config = dict(
    model='image captioner',
    dataset='scattered letters and digits in many colours',
    train_examples=195000,
    image_size=32,
    crop_scale_min=0.8,
    horizontal_flip=False,
    color_jitter=0.1,
    tokenizer='char',
    vocab_size=42,
    encoder_arch='convnext_v2',
    encoder_isotropic=False,
    encoder_norm='rmsnorm',
    encoder_activation='gelu',
    encoder_mlp_ratio=6,
    encoder_inner_norm=False,
    encoder_drop_path=0.1,
    encoder_patch_size=[2, 2],
    encoder_depths=[2, 5, 5],
    encoder_widths=[80, 160, 320],
    encoder_kernel_size=7,
    fusion='prefix',
    decoder_width=128,
    decoder_layers=8,
    decoder_norm='rmsnorm',
    decoder_norm_position='pre',
    decoder_activation='gelu_tanh',
    decoder_mlp_ratio=6,
    decoder_head_dim=64,
    decoder_fused_qkv=False,
    decoder_bias='all',
    decoder_qk_norm=False,
    decoder_parallel_block=True,
    decoder_inner_norm=False,
    decoder_kv_group_size=2,
    decoder_positions='rope',
    decoder_prefix_bidirectional=False,
    decoder_connector='mlp',
    decoder_tie_embeddings=False,
    init='small_normal',
    residual_init='none',
    optimizer='muon',
    muon_scale='spectral',
    learning_rate=0.018,
    momentum=0.95,
    nesterov=True,
    orthogonalizer='newton_schulz_5',
    adamw_lr_other_params=0.002,
    max_grad_norm=0.5,
    cautious_weight_decay=True,
    max_steps=13100,
    batch_size=128,
    epochs=8.6,
    lr_schedule='poly',
    final_lr_fraction=0.01,
    warmup_steps=390,
    weight_decay=0.007,
    adamw_weight_decay_other_params=0,
)
Rows from block 2 of the text decoder of a small image captioner, named by matrix and row number. Rows with one number belong to one neuron. Each number is 500 + 25 x the weight over its row's rms, rounded and kept within 0 to 999. All counts start at 0. Numbers have three digits each. After the name is the row's rms in percent of the matrix's.
After each neuron's rows are labels from the 100 texts, of 14976, where the neuron reaches its highest value: "tokens" is the input token at the peak. Only what is clearly more common there than usual is listed. The data: scattered letters and digits in many colours.
# fc1: MLP up (decoder.blocks.2.mlp.fc1.weight, 768x128), inputs 64-127
# fc2: MLP down (decoder.blocks.2.mlp.fc2.weight, 128x768, transposed), outputs 64-127

fc1.246 098:499423510541496514506522495520471492482548509510506428515521472499476520497499471528536511492491497480502487508503484529521518481499520516525526560482494488510507521510493516496517497490517497
fc2.246 088:515485469487483482511481479542477480530528504495487527495490502522497518495486493470518498456511494485501554480526507515470456533489509471477512519523501528471499503511517440472488565497519548
tokens: "a"

fc1.104 097:492536524540466495514478499497512463500507509479514519488516494530499534526497506520520503522513463494460548575511473502521478484484525474480505511513525548466476497496465545448499536440530494
fc2.104 106:484479469518482510506503463468510555520506488491461466510555517508531516500489531508569520489530517510493502516496480528543500469488470485525475545558513499493482533523502507502515546459481511
tokens: " "

fc1.665 077:496482500502517484514501483507469476498505511506504491518529502493448536469499527506517515478513520480499434486504529524470505542490500512543492466503484521518526520511492472514513505504513490
fc2.665 063:550453497464537533481484504555517463500484486480491512440501500498525489513523554503476497481509475487492537460518476455497534485488486497455518505524536524481484489504502467503517483502499522
tokens: "a"; "r"

fc1.36 086:506506503494498509496493487529489495482480495497500506460475506475531529505491502497479462525487511486504487489471454502506498455538482502506493524475510473513483501498526500523522486490498531
fc2.36 067:500465520448498516513505460538533522488498530523506518527526497503479458505501488477458534504530489492494487524527536453501521561473492532485498491514533492500521539506480526467478522490489503
tokens: "i"

fc1.604 156:475516553498488530502521525515517489503539525522473522476512518465518518482496452481517503470501486467516494484518507466509547481527494530488453452502497506485459511505512546469525523520467520
fc2.604 163:493487503480501503543470456525481505488503522488514509501575495472506485463479518496512501530535567531504518515536501455523512477529449533506466489513506436511543524495493522503521452512511504
tokens: "t"

fc1.60 093:501481495502521483507482518531465493508492479531492479489485459487480509527537528447555514486547470502516521443506554483513509484559533516516495490531472552489492484486539508472462567518530518
fc2.60 086:557466503507500516490514482540529538482483496544485511474474460524509510489524477516506497522484496504490489489493548512532526520537496526496511510488512523414516518524485526484518496476523512
tokens: "a"

fc1.284 133:481464533522514492500498496488503509480452504484528517501469438534491514526478522479509462494491517480471523514484536535489500542539535536478481506531529529509485532547510454495512476512496475
fc2.284 118:494507505474507507490493454517497529472422504494479498560469518471487509515510526497524462487482496489497508497491496536511519537477486499464490515521514519523493542505513498517512473476546535
tokens: "w"

fc1.488 077:510480521514515532493509518506507520520499520505490503492563542471455465484526507524529529492500501459494485474471486479499529472539481470506480501499439463494462483491492479523514505494503468
fc2.488 067:489516519502509532499505489505450487464511505487515491458537524477506495475488465458553453500541523491493479492508444482504516529557552481540524463492489508500484486498518479513515456477498501
tokens: "n"; "l"

fc1.588 138:530504536535462532547531497471503505492489491483489490452477501486484518489514486485521500467467526497512493459473511513504497489539547517469510464533524502470453548528483456460500488494495501
fc2.588 117:502480514497507542525478480530500532487540490471501510480477505500491526476515449513480527481501502491487519456495516562502542489526485546512521504521504522509493519509501481498538510499548475
tokens: "n"

fc1.450 112:525465503459518486495516512469530506540519540518572447503491453560482440523473517480464480529489518474505514524481503506499495522513500504483520508453526494511506522474517508516467502453536505
fc2.450 104:481524502455502476490472488523497502535482534535481470535541485519493494545522514516494483467486478500499462465507510502532518498498506497503515481544485495498517493494514504511469464494525546
tokens: "m"; "t"

fc1.224 117:524489462501514474545553497567485475530483516499487502476468474491477519494498470487518489483526529556508490481511477510513522505517484459491524531547536521498511453517518513487481510513464502
fc2.224 108:506480476472532515491508466546506459486513486507526488513469479522482487539461528510494499505495506516519501449517517531517496545480479485552588494508509503479487487485439484520517555521515517
tokens: "n"

fc1.446 103:500458465523513516479480506501516528533472528476505434503533482488504485515468504517510446452495489507520530494507541506491514527523518497529508480462550449501524455485493485515469513504481485
fc2.446 091:490454480529505476498494510503551516498508510526504503500506478505528496524501530536546456481475450517500484475496511496487532483532502473475566506516518470514533508529464461481513474525503530
tokens: "9"

fc1.572 102:548525462527508497495479531518518485467514461499474478506528546498519484486463505511471496499488472484541500518500524537503515481501523523537525506514487468487434505516521481502467513510518506
fc2.572 081:476490513498481493512541446513495498535506526484470498541476479489503499503502503493524455477497526490525488511501539498471484525504482459441517486510529544489498526466494483526501519530490514
tokens: "u"

fc1.471 111:472463517534529534495507498514502487509540488461499477468487512481506533513499498466484477477506468505487465505499509506489480555529523491519490517532514562482474486549450518562477492497484470
fc2.471 115:498525484496505540472530490556469475468526485496467476561465531494471522477490517468504493505477480502451572515525501497498503509478504502499506520458522517443468536520505493540484495535514474
tokens: "e"

fc1.561 117:552493500499509524544478499503506488519511513510527488506457497549500530516517497547514526516519511565529532519501528506529509524474486516528522493563475518492505460475478472480484504545489495
fc2.561 104:527494437521502513500497506506561508517515529510515500479453519501556479506466512473455541506489524537530495482500489476512496479510485489516552502518492503496508476412516489473498517509536488
tokens: "r"

fc1.763 066:470531453521475478510533484503552525475513484488499494510486507498468552466526523481458525506481503528533516504496507516488487468506503512523495501490500455515478495532458509524473479514475489
fc2.763 071:473484511504489516497527558486527513501530553496480539491566521506501520506513481503469532454527533494509475501498505495528526537540465517516500520483530498484483495555492468496493492496517487
tokens: "j"

fc1.96 119:472523488502532507513542461487513486541542474507478503488520470501474494521526447503502485518522489509550471512500496480521524485492480494482488490479498487462467490518518501515494536503526500
fc2.96 107:505510508451495505549488496482500510471474499518497509521517490519511487495519515481513449458466502468453476476528533467486537503532528564512493487484521488515487529507485509482491483547534525
tokens: "u"; "i"

fc1.438 109:491529510536498507488509492511487525503453491524535491522470492527505460532514494491499488478520469518508503488504509540509465497510488490465525500540493554519480552492553504493465490478493518
fc2.438 098:471506512487516491471477452520489483493445507556515462539488508498489494515484487508505477493496458471468530497486511513539475499528487478492486465503509528511484566528526470469491488504500484
tokens: "m"

fc1.29 107:473511499495475523492489479480487531548447510518510501513505539475494468518501490555464515465485486467494488541546491504447505496509514496512547490507523482526457523486471473489480502427500523
fc2.29 089:488428493453508489490488530445515523475483569482522527438489451511505489500479498467507506494489473537451479490514510505510459508457498473494510479548493468519478497499501461506496507490489508
tokens: "9"

fc1.423 120:548477511501509523477463528459483497461482534483521456533495443505513499522488521536518476480469521534473520523465512513480523517517493474497461492527498495487504523501510467452500476506474540
fc2.423 121:502479484491471509506488508518494521538442540531519464503524431477524560511519454526467528513514499501483458499488500499507526498542485519469473507504533511520498529521486517479518492495475503
tokens: "w"

fc1.431 090:517589465485518515488487481470521548523461520488501485507531483492481497465525477486469518512513487492503471501501516503544480471515502493526510492521478499502516521519519452481531459475485532
fc2.431 096:502512500457508509482519554485491488493502551465517532510506511496529495494485497510500507500511487476544491503495522530483485515503474485452501469486489498527500539461531447497508502486501499
tokens: "r"; "d"

fc1.383 112:503522493483512495504493489525493514473537511489487419500494487513450503505495542470490465473514472475517531465531556529532491431519505489465521508509532501502523492471491514510462501460499518
fc2.383 096:488471465470506474488463494514501493459536483507451468472500473502479505512528514503485472458515528505489478456532508539468500464515522493474559523521513484490512505506506508508514521456502470
tokens: "a"

fc1.372 082:470498524544506487490525485503529531566494466523547517539546507488513527500513483515489483494535470505551483452456547539508466500494526527494480505506517512511479448539526470504516491477501458
fc2.372 069:497472493470465474521519489501543525510476471493480545484532477518506495492523464493482510491533477478515468552518506570552492464484528518496495501466521529531453463477495444501509470499475535
tokens: "9"

fc1.123 076:533468493480473516478469491495533513522497453489488511508498531489450471506518493466530480527457492479492482506512501514504477495531491455453449529500529482506459461501547497470496455550499501
fc2.123 073:537493530497506468518510450543516539481427481509563512490535519513512456490504480499525505517494497481465504494494472513539479530484507505537473531503537552478515479469505477493500489507447483
tokens: "s"; "g"

fc1.56 099:455519488462489552486493510507491506494452494555458470513476483488477455522518458485490488499513497491439460492503526497471507502507459531491498481514450519478460513504509499483495490468472495
fc2.56 094:508532499479520506534508520482500491485478530463459475528496481494471486546424516533495491462516489471501500504513532525497478457505494487511494501474465485491477506525518465507465478500481431
tokens: "h"

fc1.439 122:482519505534467500529509481482501512486532489519468518501530503483453493488475474475465502464458477462476539494531496490518494524529497501542429519488506518509532512441517457498481538507493514
fc2.439 130:489474474480518496494476528496508472468548467534435510492540511490458480526542447477516504489478487529478523488458517487491487485534485511485483500490506500462522471471516488496512539471480510
tokens: "s"

fc1.721 072:464518502462502510485509505502469519534489478507446487495552527442482505510510506530506502503474486487571522467481526501525462510493504480489486508495494492525475452536537519502492481503491464
fc2.721 058:526462507522503491504524453476499502481520494475520548498519508553486472482499527478486473479517534481484471502488500486511531541496546449524519501496489507500478499482484489524462485455480512
tokens: "r"; ","

fc1.655 109:507496485496490532468497497512494544491503498505475505498482442525483463463484520546500472522499523480492494506462473554507532486487503560506538465483488508528509501468481470511539468499493510
fc2.655 077:484530522500514509494507485524441495485514486481477489533519530453503529561478515476525469481516463501518509447517516490475504474537525522481506483517491505461457519487510512498470517505520514
tokens: "d"

fc1.667 105:519507483479496506509503521525512462543468497515530476490479477533470563535519478498472475553522522521556464477514524499536481469485472521498543523537495481510493422515461510482522538527477523
fc2.667 107:506503478531483495499502507490522513483504526512478511509505518500525453487458522486473502471507516496541502459515512448503506537509487509483544502550478462526471513471518480476497589498529551
tokens: "e"; "r"; "i"

fc1.245 068:487562526521458501481516504505520495523506535487516488475518485490518523511476507549536549506482481479532505511573498478474513469517509532502509477493455451504472539517484501472487497489506464
fc2.245 065:482481534476486459564464499491478510461477498515530524492491510514489469469535510466463455491507549507485480511486471537479511510508481526494491511525529495484528514516471508469486531538513547
tokens: "u"

fc1.222 078:479526541513468563553481515493485456541505520507489539527502467487497531480473518479524529479491485463502525500542461468522513496537464483490481456507497465513502520468479547464514509507500505
fc2.222 069:492504542468510511494472474546482490464479520469470495462552498516530440483484532480488470533506550508479508500512479474494534521504501550491484514509505483490550529489491512519501463525519497
tokens: "t"

fc1.394 090:483478508495549467461500466540490467495531512496521533457504501473545506505474540490553510511446482487507481517503496502497466472518487501495535523506512476529478496518532517483495491486505512
fc2.394 078:466503503429478492540501444529511500467478483495461488516489478479461473482511471527460488481526523501499522495510529473502487493463491525462500520467535465480506509516497530500451544528496518
tokens: "i"; "p"

fc1.114 117:512528497491526519479493508450486528524489487542486457538492500492453488509533465508526470479492481470469461486463519502455494501508478526474542483551441540481499513501504476451462505493485494
fc2.114 099:543510488493541501500509529471471506512485503483467474503495516467465479546476482525481543516511486469518500485496497501503472478539469469505495503490451452528526533524509504519494466476481438
tokens: "h"

fc1.357 099:490534517496458519528535500527539516525540535515525497505458478473512560506495507495503523499455490496527517520536474504461514514472524468489512513490515529537451474528499533491471487472522514
fc2.357 103:501529459524467535454506510481531534509508520530509514513499501496508464530504503544497517507485477500460518473545501480477544491526466486517497516518526512551488515550463521475477508471519462
tokens: "e"

fc1.333 138:478489517489507508446492537471503528497463431482481458504491466519469443502496487455487464468502499511495497496484485487497499549513470516523523491519481589524512501518490500464494525486472512
fc2.333 105:484538528515548482463511529429444510506490499525505482543480511506480480539483494484499520481465486503504472490514532487531474502530494502474547523515503517509494493540555505454460468490478445
tokens: "h"

fc1.589 119:534457463512496487490482531497497482481509497491512487545525510493493535504484521465498495460435515482483528516505538488510517508494490493515459534503519474501534505481503501491492507511502514
fc2.589 098:516520519541474490492494535516523514492472452509508526466502488509503497498504504531538515528438490492489524508493491508524491493493445477521491540504517506503452451516499474504500492463507488
tokens: "w"

fc1.706 145:528502553548452507502498531457469480453501557476520501514511480511510477468461454480494514495488463485482498475507471508532529481527498536514515498495558510517500486493490521540490502489512489
fc2.706 141:489528478501511508503518474510518505544489485514468521491425488512536543527471501518554492510452535482511498529502484489481531489491496493463506533502445512456488547479475504462506475539478539
tokens: "e"

fc1.138 107:443532462508513507505513489533472507510487478469534548511531472517485462500462527496532475487511503466538498522511472464508535502496481560456497469467475464531469502480503523500501549471440524
fc2.138 100:508495545498517488515476470498525488494484475517499499466503511503553468496515498480493489500522483479495515436471520487466531443497497482442457503509472451487493488491497499455476517518496477
tokens: "h"; "u"

fc1.252 105:519478495532506498502482490495499540514509494492496487472526462486485477506557544522479468489481547518476484469526496556518492519454514498455462510488504473451496524499528531476477511527505517
fc2.252 104:532481476472525510468482497513560465506541485482544502480474507498505518476501483505497493490466511466542515495547472468491480511471495473503511524464469515472456492465562472492490488510508499
tokens: " "

fc1.204 106:477497501555533537531482525523505539526539486473459517499483491491490518479497497516538480535548511487536473530455483490490504452459478526480502535469546496454512498556484485472473520523481452
fc2.204 106:503546490482486451530496477548527522475489483529523521500554490469480548480506539489510508533542485488502488471502504492501477530497494532469491425474510506528480481523482480476460510491525499
tokens: "w"

fc1.397 082:499491510498449489479493494516528501549562513477448473510495502523451512523478493492471497489504507460509515513498506529486522526503478495499524500512535510563448550502525493511502507499483523
fc2.397 066:488487515512501470515501458554489473488512513538473504497510489507506543510467493484494529524490508530493461489549516442530492482497508475507563477485533482468532498545502521496519537478500475
tokens: "a"

fc1.325 071:508504507533509495449542506497509491519528485452535511490522479490476508502475502529474501476516459470491510496455496482488517538534540496527510522511489529511479513558504495485504519473490479
fc2.325 070:513515463480515555470519510530515496442554505498504478524488522462505488495462470478475480528485458541521496502524507492493504522512497498491498516494512483508483523555506524511469535493557481
tokens: "d"

fc1.758 105:514481498501521476509542492469488500523485534518553479499490516498507417492507501478507496473488510519492534488470478546522479487509463505521508525549496517488512452514492525521502511479474506
fc2.758 114:472478497460514539466479468453547491495485514524495502528512502557522539574511513521482482457491482503545458466502516478528500492517485513502509496513500470466493500487517487512498499468495471
tokens: "i"

fc1.326 090:497515486494462538528442478506468504491510514499500531519445508531459492467514474447516470473537496478466530516506501523505453488521513480518462529500538529516517509492471515473497508466484493
fc2.326 081:437495494495527499507520461522497499488464476481474509496511490501497484521486533473516516534528471481512523481485497577512476509502520542496481472494523494455475491500512466502478516485468488
tokens: "e"

fc1.416 122:473505495460471526463481496499511554489492494514488529470513475502504507543469494493512474522478502509518508514501495508483539488496487555444509496459535500500493486440506507504448533507446475
fc2.416 111:487475493514556494528456491522544464507464465478501496519534485501561505468498489486489522490521461501549488512471486484490554512487496572456488517499485473508518470490502533468533495533503519
tokens: "h"

fc1.285 073:503527474519493503483505465525501466526507518479470493517481526467482504544470527513522495521477454512526461485540544475465566511515508473513522531476520478514453485500496450448485541511480495
fc2.285 068:463489520436461445477485426511509559502506520508524494525511459480460509507529494487474486533512484496477480506512511507466480500489509509501529478511522473481459506515491493497505530502495488
tokens: "u"

fc1.748 121:507496533560473512570444540465492495457516533514466463557517457475538528459495513515507511463471479505509503530529514508502503529464483524536502515501510514493534471510493543494512475509502494
fc2.748 111:462534515518491513515520489513490470488470534498518497511483495496543538460487498518527494492452533514476502494546515501493527535466456509489526495515533512500484515489503521520571493520472499
tokens: "w"

fc1.609 141:478488483534534494490474502483496535473492525509465469534560470502510527526487536476490503514479526504541535512450537542482528531502479524462521514498520456526485457500488500506514504449509469
fc2.609 110:473495478510534502507491485525513516466466531477479501527512478524536485485502464506491493475525486492512529494496518462492555489498465505476492518484464442526543481514521486501516470496472512
tokens: "h"

fc1.498 095:500526504462476494453550524495512494521495465482499480489500464483541502520518545516523491504489493475541504492493518492500543515498481489460470492494517507539533514503486500489530468522530521
fc2.498 097:517483473473474479476501496490549531519503471493494502465494502482469531480523554525547471518517509514493493478437505526472497487494513505452470501462511480523489478483500493493501480498533539
tokens: "l"

fc1.102 103:466544477499509511467523514493514525513566525495508497512512496481465503480494501490499535502475489481544533481498515469459522515540515488506505520498477443491487499525499508501473503460494488
fc2.102 106:512511449481495490441539520504556469477559513507491474488488499506503493495494484511466516476482516498525531529544503453480544529537500480511514520498521481532499518536498518470432488469530482
tokens: "j"; ","

fc1.306 065:527513508500497482483543508513470516506468486525496542480465516458485496486506521456498506478520502494518474529505536511566462512503531501502453516509484474541508560528506491509508481495511503
fc2.306 059:492482501464507496513486475506547526492443522434497466483484521490518528488492495516507488539512495492500485505525483487515475515442499526472496519515557538525486491499493536493512507457517510
tokens: "d"

fc1.216 099:510507487553516471463511516517507527527523540487463471511491532511513546472561519484465499477475486488574493470496480498480501483479490504531511505489486472535485521550481485501466489506474505
fc2.216 114:464484509529508528441523533549503506501515494531448529481514499509498477509536499533503503482540543499524521469548513443481488525478500515509448497510513541516472500509540499515497490480489507
tokens: "j"; ","

fc1.158 063:486516488531472499510506504526486504502561539492488513518518551487504482482506511533490458428485482474474506485507498525482501529495535469487454502509489480488506544512522519492464537544492478
fc2.158 052:493501516473517479446521483477526489544471458506483506498499479511489487468451489531519537565498528517509513501525482504512531514501469490512554544535518461474505474493503455494480488451513457
tokens: ","

fc1.19 083:503477524530476506492503472535517479526493525518494525477491468487454511510493525477467560508517508453509508491530540521564475485520511532538527522478489542510471502523524487533499521500531523
fc2.19 074:549480536489512500516516463528456498552470465507472467463512502482556505487485483510511460503496507517471516503483489504475454534498491512500538476523527471457528477508470501509524529540469520
tokens: "l"

fc1.661 095:496516513496457483502435487532463495524510513491493473481460444516459514520518493466489512487526488489499486464501536563536482425490519518539579525519509561496500486503486499471509500502506499
fc2.661 079:519486472485506463462532444544529474480498513539469474495503499519505485460527534529502502473524484506498497481528508489487520481517521501492539530491535493485457473485486483513516510486486501
tokens: "l"

fc1.101 056:513520517489542524530509484507513478517527489485535516490434494531492520538509512514507510495481516489525495517469537521542433526482493491478498505501521503560524525487535521483451503489453468
fc2.101 056:525514562497528483495496467526498519514495516492507491509488499489501507515442479489480446491460533464455477532515479519510491516463509483518512488533483542491497482475538506508482495487530476
tokens: "l"

fc1.560 096:494505486532498499488520494467529502584444528475516527503518522423478529484504462494477454483510480511523467480481507458510527443505497497512502505474546500476475502507501489437482524496539479
fc2.560 085:470481522480532538482481487509492518478501463501508503528502449508499506526518483481511506526511459495471482552525521550455483542508510495525503513491501481515491505496492439524474469518469486
tokens: "9"

fc1.182 117:497533512481485489545511455524476539482537481498497470468502501486508488530522482520459518496476500461479527529527500501504507454482502478505482471508488506464450514494508496530505516482489482
fc2.182 106:533557431502458512527478502508474519483511475503514478538505490501518499469497476461474556484504489490561534517506488510500487434494508510539478495518506528515498514485503557505519506516476496
tokens: "n"

fc1.316 072:491489503529472547565478511460471526473511539467501492490473460520493513492514490514512473502505490478475495477466482452517522452521521485501531464505472499499513513498474465484567504512497527
fc2.316 077:516514480473460483529535529495501472518462493512534546499482468491500503472528492503548515488500517477520461516525465478517507479513487511486506474512509482487493514508508450497482487495463530
tokens: "r"

fc1.424 079:467478483488512479487505482500532547514510489531517516555550496513508551494516474523521496466469472503526456452499520503520488493497559482494495513462502514542482475510476505509496501497485475
fc2.424 066:522508495480470517514509489514492530510440432513476484492503457463501518467530510539484492475521492504521476524467504502542478463487492509515481501482504485480472492435452509504502474535486519
tokens: "9"

fc1.74 083:469535520497479494516488483491531534475532507553520510514551528472472531463519538478508518479460494478524506479469555527558532469491528499548479496490484518505517494529488549507497464509562494
fc2.74 071:514505501524472457499534512511570498514512535492465530514515519485498481493462470512471471512497529523506490493534487481520532505526496552503527516488543519484471495490444504515470526450496502
tokens: "s"; "<end>"

fc1.486 098:491442517507505538484517486506538538469496494472518476500478509488522489527500508465483490466497504568468530543456498531509547530546476511517474497426541491510488480517522485505447523497492501
fc2.486 099:523461515513495475545479466530503456485501493522476480503443504511538515502499478502561505496430478489470516519489497495522526518508460479456508523499524486508506552512546509455476515490497509
tokens: "w"

fc1.470 082:504521547507462498509489520482475541503517542549472496502513471510507546480561489480495486477510486514484507532462517504510495486477540498493525533502534509535482460551495496495489456471491498
fc2.470 062:466473460491491500496513461518484501521441505471503524497523502496552467524497484557491527504513511464512482427514536542469520480501471487498477482510504508489457478515470505534516518494508508
tokens: ","

fc1.347 074:541532445483507524480482495494491506519468527506479506497516527485489515461532503507468497478478463534497517508491539463473493441491533508471505505462531532526492454509453518507510470520506531
fc2.347 068:450521511467520501448506465503524536489486497507466473493522518496484515496496494530500482490537476523474461478509519523505504496522528488495504502511528443469518506488467469480516506480505547
tokens: "9"

fc1.684 130:453503510526486469526505504469488546490457469491531512477532469484501484514426499494521492499503455503500513471490507481489513498472457554469541459475478498556479497508489467466441517540498459
fc2.684 125:471513506492540505531486453486536509513506497501517524522526494470533485515443520472470462469544450506492492542536498502482527472536491541467461487516510446489526490509506496508479492462485485
tokens: "h"

fc1.15 114:506477460503476525535488579510509532473526512491509501487478497484528556483513486491486477518517495528511492458497516513537491465459465504492450513500498507522468494453549515436508500504507496
fc2.15 108:532456546531497523516528503498499492446515449492527507459518492470517523524493507488508497500539509531492484492545515479518525509496488508534472503518512446528498519544508465478499487484506497
tokens: " "; ","

fc1.349 069:483520485459551462462474530495489489485524483488524488480496503512511517546517478489504499477535514517523521496509540506466494442542477521514527519530481490464470434518475515480492508500478482
fc2.349 056:503479473504503507514493461482514487483494544508492474488485490493465454443482496492496495481527526528473507485496517541494463444525489524512570465527501485495554507513504514507518519546501506
tokens: "e"

fc1.519 151:499450504490526557500464558453509482506486500519505456441499461528496458493466568499534510485508490483494506482499502514502502519475475457476540462485521487509480531507506494438501502494528507
fc2.519 150:506494483488466502540495515494516526525440513497497487464504499472526516510481527504519446508518554520484478503501499473481513498504513476480504460461520505481541484524476461466499492529485510
tokens: "m"

fc1.462 080:473466509520501517489450535502488523469491490498528465487509473491464513526512528514511498476470487464514498477495537524517466465516550501542519517523490522491501467479532465507483542444479515
fc2.462 068:501435530487493527521499504550467533519540479528497519477489513521516490496520522458510517463480526481455465456506499549482485475518498509482498517540489473513520505496472545519468512492526504
tokens: "e"

fc1.587 105:478472459509482501490510533542510492523489452485495499507490527500544475495493517583463470534496469486539537515527520515507506463472484511495509515478489521473489496518499463552503550481494504
fc2.587 100:500506489502495459486538533456525523512518512496523493536477477537511483489518474505475477495487464492532447467455496507509504538507498504453514478506485506456467501500489479470485488536476533
tokens: "u"

fc1.253 096:548504525438480496516470506484442526489480516522496468465480505494491489504512518494481482522516506453489496519527479493496529536494508488489493485506505491530470526521519504447434483512506491
fc2.253 102:548476478481500481484477512502504491511482474508496512526435525481516525481520528542523527485492483464458517509495489484497498513473483493505483495472539492462558524483517486460469482490451494
tokens: "r"

fc1.584 078:478486512525526509463494463496485508516507498520496536530538554475476511495538546519547501476472475473546475496488530481477499495534521496521463467523461434465487488528508488475537483525487441
fc2.584 062:458489528479470539525510505465518515489474485512520529456514487485520490503490461475509475502537559440495511454473492500501515523516523492475536503491501513526493484484529539527488501448514516
tokens: "l"

fc1.475 106:471482485489517497503532506483515509531541527539468523497485544481499515489494531507441507491480513466460510526478519474528502492469510544479496540489444469468472456456519493500546505498539513
fc2.475 109:565498511490500460511506465497499468512482520498465436495544504498526518542504493521519473453521512522504485515563473465488500519510512517530441496506485513483469511519494458477511479506502494
tokens: " "